{
  "color_jitter": 0.1,
  "encoder_depths": [2, 5, 5],
  "fusion_encoder_width": 256,
  "fusion_encoder_norm": "layernorm",
  "fusion_encoder_mlp_ratio": 2.67,
  "fusion_encoder_parallel_block": false,
  "fusion_encoder_drop_path": 0.05,
  "residual_init": "none",
  "shampoo_beta": 0.99,
  "batch_size": 256,
  "lr_schedule": "step",
  "warmup_steps": 880,
  "weight_decay": 0.1
}
Rows from block 7 of the image encoder of a small model that answers yes/no questions on an image's attributes, named by matrix and row number. Rows with one number belong to one neuron. Each number is 128 + 32 x the weight over its row's rms, rounded and kept within 0 to 255. All counts start at 0. Numbers have three digits each.
Before each neuron's rows are labels from the 100 images, of 14848, where the neuron reaches its largest size: "responds to" is what is common among them; "peak on" is the class under the peak. Only what is clearly more common there than usual is listed. The data: made-up road signs on poles.
# gate: MLP gate (encoder.blocks.7.mlp.gate.weight, 672x256), inputs 128-255
# fc1: MLP up (encoder.blocks.7.mlp.fc1.weight, 672x256), inputs 128-255
# fc2: MLP down (encoder.blocks.7.mlp.fc2.weight, 256x672, transposed), outputs 128-255

responds to: yellow face; white face
peak on: face
gate.2:122107135129125122096107136131123122144112131106187153178138125091169152110144112084045092098157120110135178134138141125100125134126084137142130146145116174128089175138068144163181081156119128129129175158208148095122167100141102134169120146113152132165101157139091120146073110187126086132162123104147120166147136125132136126131097064100131130179083144128174103065164119084170172098146
fc1.2:132068117139102108101079102106119107158117144098155149132094176096111147104143095105100092129132105103126129122108085130112132215164130094161145153112137141128124151144082128160163121099138088124101149121228166128108134098119090124206102129169129131174142140186095116161123107190125133122149181073122144150152149130108124109141152105091147164215072140182166105089139149127140156137127
fc2.2:068213094043092170151116126118163055176131096144184088143115143108109152115186159158153198145151140141132143105096163122180123130076115137130116094137167147119094166092117230048087117114105093116129130164103116171099133136110095111120142168122089099103143064148136132128102069113146109062123097182173128121162121146069076125121154129083150162139127086103090109156125107133147094080097

responds to: struck through; ring
peak on: face
gate.49:113137151111122147125147115118128132122144102236171104137088119168093103145142131126135132114085101151085139063153115135136170160098134163133144178117135153092124056147142133142103142141137125083153122131159127132135155072137074101118176131122169161132145154082192095148088166113150115125088092126140111181140123135172138120141062126140097159108123163127120122121105135122086199099175
fc1.49:124137177139168142137175061121136136158205184178164109116079165142103109117100112134144124171120115129075124074115109148091133161098125141149144099162155131054146116139099138153096140157137087041115097110117144060104136115144092106111156093131106176108143141080212072085113085081179125129060107115072091136158068147113134132189056158130105124125137118144085096130107113111150148155132
fc2.49:158128088082110141103137167118161108142104101129091136142138142076109061129121158155133175110104143103139103144114106088128095123130122134145113085096135115137052111136159109154166077165125155165133126140121098109108147079158105154134133127120101161138150138136133172127105100114096100146115104146139145133233134183183089150133168099167179069059065083114080181090136083120145088104155

responds to: struck through
peak on: face
gate.549:136123142104168183112152173174135110134185075145105119157067125150147160138124105093152102133114133190103120125182112103156093170163142126126114128095094103103129162188110159114152129111157107140124049155160158103111143097162084164129079062161114103116121153093131078083090098116155117111126129125126129127106129119070180145132093165137108112123152122087104087139080083135056129146151
fc1.549:169127054157141158104092152119174096148166158110143166083149106082118125139150199122145121128176149076153112164124105068115092109068146122182135124078132126098099101075144090135122131116145130144057131080049150188151117150112114084102090181128139142102159182133099150145137176106094168175149127137155127146108142140140131154188127151175123106127077127132077142066183076129144176157092
fc2.549:137104180100159146145132116182158142150142132148113151191151132177112132093184134114135106082075107136175150117128154173119121086108120154107147097154141142113158083155155126182146096094159170139100113075140189110091106147100160109123132163124175065055085145053099117126103146154097160144137148158144180111096111082139142109116101127102169125138120128090097176120169089121139148185154

responds to: arrow right
peak on: face; symbol
gate.202:138145158191096082146147126140180138086069173150118142124147142157181157155101108113132104100144115164139145143115115138119088151118087169101163104079148096137139178090160093166189094117105128120130107194105166094181196107144147130101175128119166137163088052083146131098101079147127157162186166179150156137112121143132157066135130082167088107104093168190131121104134067163157130106161
fc1.202:147106110159150188084098151160112145147159097118140185154131142157107128103097110156135149090104131137094119098139117139125147073200128121098079126171124203111105131094109109093163118117163203167075147110138114149066127157137155150127118155069154079089093116150149204161186177118131150065118113121115074095097199047173059125119107117089192130123143090116150147156106137106145117154070
fc2.202:098097141182121094136100162138183142120175125152169148089086103107121103147109110065123156170082141155166148118118128083161105114137117111163119093055116122136107124129110133141103088118135163101082121115162172103119109098141156169132131117105159143171198151070099155104150077144127126167180122010137179114140137172160170148134161177120108149121107117088163135071155164101129079114114

responds to: arrow right
peak on: face; symbol
gate.648:173095107116043111153106124124095158082116113125156147205099140143135109176162143110074160116139111099153136100156099228112170122096125187158143108136120081072168139098075101110109122144047131127125125125156127147180170145137070121142172093100113127153072137130131071128109157139153150191095163112154108154067127099145142145123181107091126129138102111134166094160134119149134117137139
fc1.648:104133148127143114160139113096168149091087136085145129133101130101130059175112177137143136103106095107160079149127138117149110166147137141188150070148160104080119060137130167104128145120108093114104170126192102188103166114120098177130170114166090093109137085127131130070139129133137132117149148074142091123154128121144169188122077149117070100139178119089179091100178111160177121178092
fc2.648:141158102161112109137160157139095144163132187109198136105146108098151060089113184144114112106067147122116126133133128139089183135098098175159130111158112129065111119171140166150103114143141117093127118133089124161119109146051148116156126103076122145137097164161131100159137123151112111159132113100131120119140086093092111082127138122105115151069176190147175147168160162153127083126124

responds to: struck through; teal rim; blue rim
peak on: face
gate.625:111063152114074117129118090133097137206162109127154158135157094143145150124174155087085087111111168115161118109080126120127101149146141118114118105108106127167097120148119124154080156138110099181136149100184160157112139185185106117129151184067073113134137104137112124138106169114155109143130102134092087118128155131088198148137105153110118143150074089146087107102124152137124193177154
fc1.625:154087154154121070159068113148131115155116143114110145092133162145168045195094129081076122096169116152109110142110101076132155143173117197094099109138079127182102140128112129114055177112150087163160126116160120164107140170161083099142097163099070083091122146182117091092087127135163072086101132107146092152132094224100131135170118123083154191140119112144104173111115129122116165147174
fc2.625:149053177114146241128105107123122101167140151161093119104100161144186142132121100096060121126180127109070057132153161147178146201105093137072138144144083132106145118124064145144127150119123104161110101110113101122081151134095173195108130104131106097148108102187156178184102174127170226122113101091156105176102159140091180119133080149108126085125194127124151081144089106100102155131092

responds to: arrow right
peak on: face
gate.601:062102161180182165171135132136169105118132122092133131132095141066122133088138142086094139087160105144110161105080145077108155095209135153174110086143128100128129122166177123171102184136157149213098118099117127090111164162138110151085103115139172087155151128196134151203141088133131173141166085138156134152129163112129167120159141181119115141070150155158121141133141108136092103101116
fc1.601:102168123085081131136075154178174149170145116191116131129124086105163068047123162130135111162119171104186169169119166071102176129196169173110167088181168107100110126138120205094085122125140143153074085130109129172107132074111124113156116092123186151142139114166102185101179207108187063149146158112118157122069169140145163118130083112139139138134151072100168129148100121109097109165162
fc2.601:112135118149112135073134137133095134127078129153127135080115143119123114130092061077174130179166152145077101111106133069132113057147151124120097115130167151109188154166097107127181190158145214109105126061160080115103163116179212153121214137121149142116102123127135138096093113095098172083151113128127136191123183088152127194120163103116163184175143147145118074188149132121124099077089

responds to: yellow face
peak on: face
gate.101:114155087048078063214108176139167140128163092109136116135123109132158143129134149161078197113137115056139101135165159145118101187131142176121150153120145074129122123146124087113140177108145154133147128126149193149101140142128134121081084174154177126090167091098164143090164125133134181220156075138147174104147105109022122142130195117113106116113084166166109134109172149151152111120110
fc1.101:095112104104168137123096156077133062120135126151117115137131123120135109096142141137229091132124114106135118140128154098147160096127055156069115070142118162119135128160139141149098082154069175085165146138165161156062079170139148067197149189144141134135125138163151121129122151150095092174158099104127171107150131112143082137149091142128139131141097150086126165058159117129149158119115
fc2.101:083145054092094107072180086197181145126187140166136145128109118147167131132155140146128185101096139143132113136143159123142082137126116128130093142089186121062148120100145161147110187138057153126113128101130096165104140180100150086149118165126167157130185119133130101125131147124143113083100127058129060105198146099120131065148145160088134172180067138136093123115096139089169089109193

responds to: struck through
peak on: rim
gate.213:083080080149115124188117154076099152120175167124104052149167102095129108148133167134121123087121098141133113107121086159109149195145154187093135170159131137092032137079123122104125114099133155111125117099158115141119118116121098130089111142127146204191133140164172128181113122130101090086160111131143140109153074106137198123137148083107137110129116103130117053107111135099145132114135
fc1.213:148172183157186093166124104132165117092125142114121172168113115150162145152197052160115137152175120124163115170172172046130089083115136085174096180120089108181167126150083111113128155166163119154157202090115080152128118112114144132140114161126111096048113143107093123089108138161109143216088191120108103146160167204104093126104103104131150127126104097170197165133117166127116122165128
fc2.213:143120115093082124080116141086131130165177184097116103171106104062115131154171128138117130124118109125138157139062177126152085134154130155169133165161097182162097193110130118105081116120138098087145110169115130172096158131173089192121135189177095123128181134104121110136131156194096143139177157118108128168107130105134160139136136114108129118098163098085136117139078142073042129110114

responds to: arrow right
peak on: face; symbol
gate.58:122100110117090126152127129092166160137152108155139120125122111139134115175164135144141161077160090105126098118150136124064164137153137181055176093088155197110097115133146159142151167146066106144099175107106145145184198135169093093129087129128167135120086116105114124140154119155171082154167158158102074118122142107151130065115093104116074184105107093140112175116082119142070133144142
fc1.58:116105104111125080132081121096189145096105133167145107141106088127023163154140139163066170152116093122165089125142149149128170149147134124084182140164131141133097109171082171125098171115168153170088125182080140105147128134079182157092101122090130102112100085139146105138113136125158116130111139148089099107151079114137117105122107144144117127128160106146134102140082103080073183226206
fc2.58:088104065182191167098168145127204149136157170117108147099136142139138099091171174083093170163102122129129113143079149073091064171186118157129095099160166089080119100131117133074049132088103154135140177185081107075130078142122101158143128175111137119143142103103144113103121071107065089133095167142163104072106145155117150058090094092182117086102129113119099119123122121083099112140172

responds to: arrow right
peak on: face; symbol
gate.505:165069132121165136136158070135166094120097148175103053163105202125126131128155133095140166142159106220132094114088136126104176188129189144130127128142104078054135115130112122157152143091127100116142154162133141170104129124138030101125080135085110152188090148089054104085136100124201153211131190126123143170146160108134117127164096123135108123149137100163091098125107177177117134117137
fc1.505:084128114107123161129108085106071160102165051082159193132110105143158120062127149168146052163116161073093154107134072074096095119146127127126130105120160158190140105121112126100166110170116152189085114106169131060126106134100183146079113093113139120111157115175160176146111124077053055108182104111141162092114079086085122135086122207121169157117102173094118171144132129125177144189110
fc2.505:109160145134213119161106144189116140178143094155153110143100091126155133144168164160123151165099147118102085136068132075121119144122109096113096144134136143206104152069025109099115092101130146147119109085148140125160125094153102151116105113140149129070138214163142143116107135128116097143109178133145140151124171076099150158094156165118147133113109098130051110064183156122178142110048

responds to: struck through; arrow right
peak on: face
gate.600:088151108136098162212201161093141191084152107108136093095107137158157124141095139137116122095104122083135161106141122131137156109123181097135171170152133094089119153157145102091102141160090116097115116178119102135140096186131171141089156115101122118135174120134136204088160151132111094119038131172105132079213162072158179132129120147146203100151145089113171126147168154128125067132126
fc1.600:144101154148156073051123145198140096118127168186110193124139115084093150102134127090124113154152107114142086096100122163080130121124091135121119103107143152131094128089127171165111172077165137122141156083159151111072166114110106143174135152126135154116095145127108034169108088146086138167231103089145123166119116131120055113154058086085103140075141124128109165093129096094117162101162
fc2.600:153152113109150108089123147112175076119139211031141187153099151086134154090103154114131111127107125143160121148135148070098125119152116182132111147081196128097089145115142098191147173100207178107122083131129061092170121093142131115133149079087114076109229155093130126103132079074094157129101139167146101152097163152160105142094100098125146123135140172161116209070052157158097188142106

responds to: struck through
peak on: face
gate.362:127164146169145084140108130148169118204152128170138192076139148191124224125054127108133150145112131129134141112148134139148168157099163171162146137132154178105101117130148138106110201083147118086104183128079117102150152094044124131150152152124152133098094151076067096140103107147160174150094133147096128076132097125149124133117125102119092097105139119108129095161124144136147136134133
fc1.362:164139105088054133086114129087109114149154174109110082102140117061113103111216101135056064088193079130123108124100139095113092144129141070161128146121118153192058182154107125126095093117111088131149110100135140153117118137150134150144129154102097124109173075169104118090159102157122122137079141092093078119077114176137122100126110069109136155117140141165095178108120107086087150170113
fc2.362:124136097105099166150125102157118179139071102224160121076116165105157142121161182102123055094057125107096117148144108159125119121150119136134092154133127107035169161104099053105144121193164062077122081134123148086097113119123174064140108118134135166090120045137148170140123165078153163101121105138139157179086163077083213121148164134111140151163177117141229116114098129149100120097121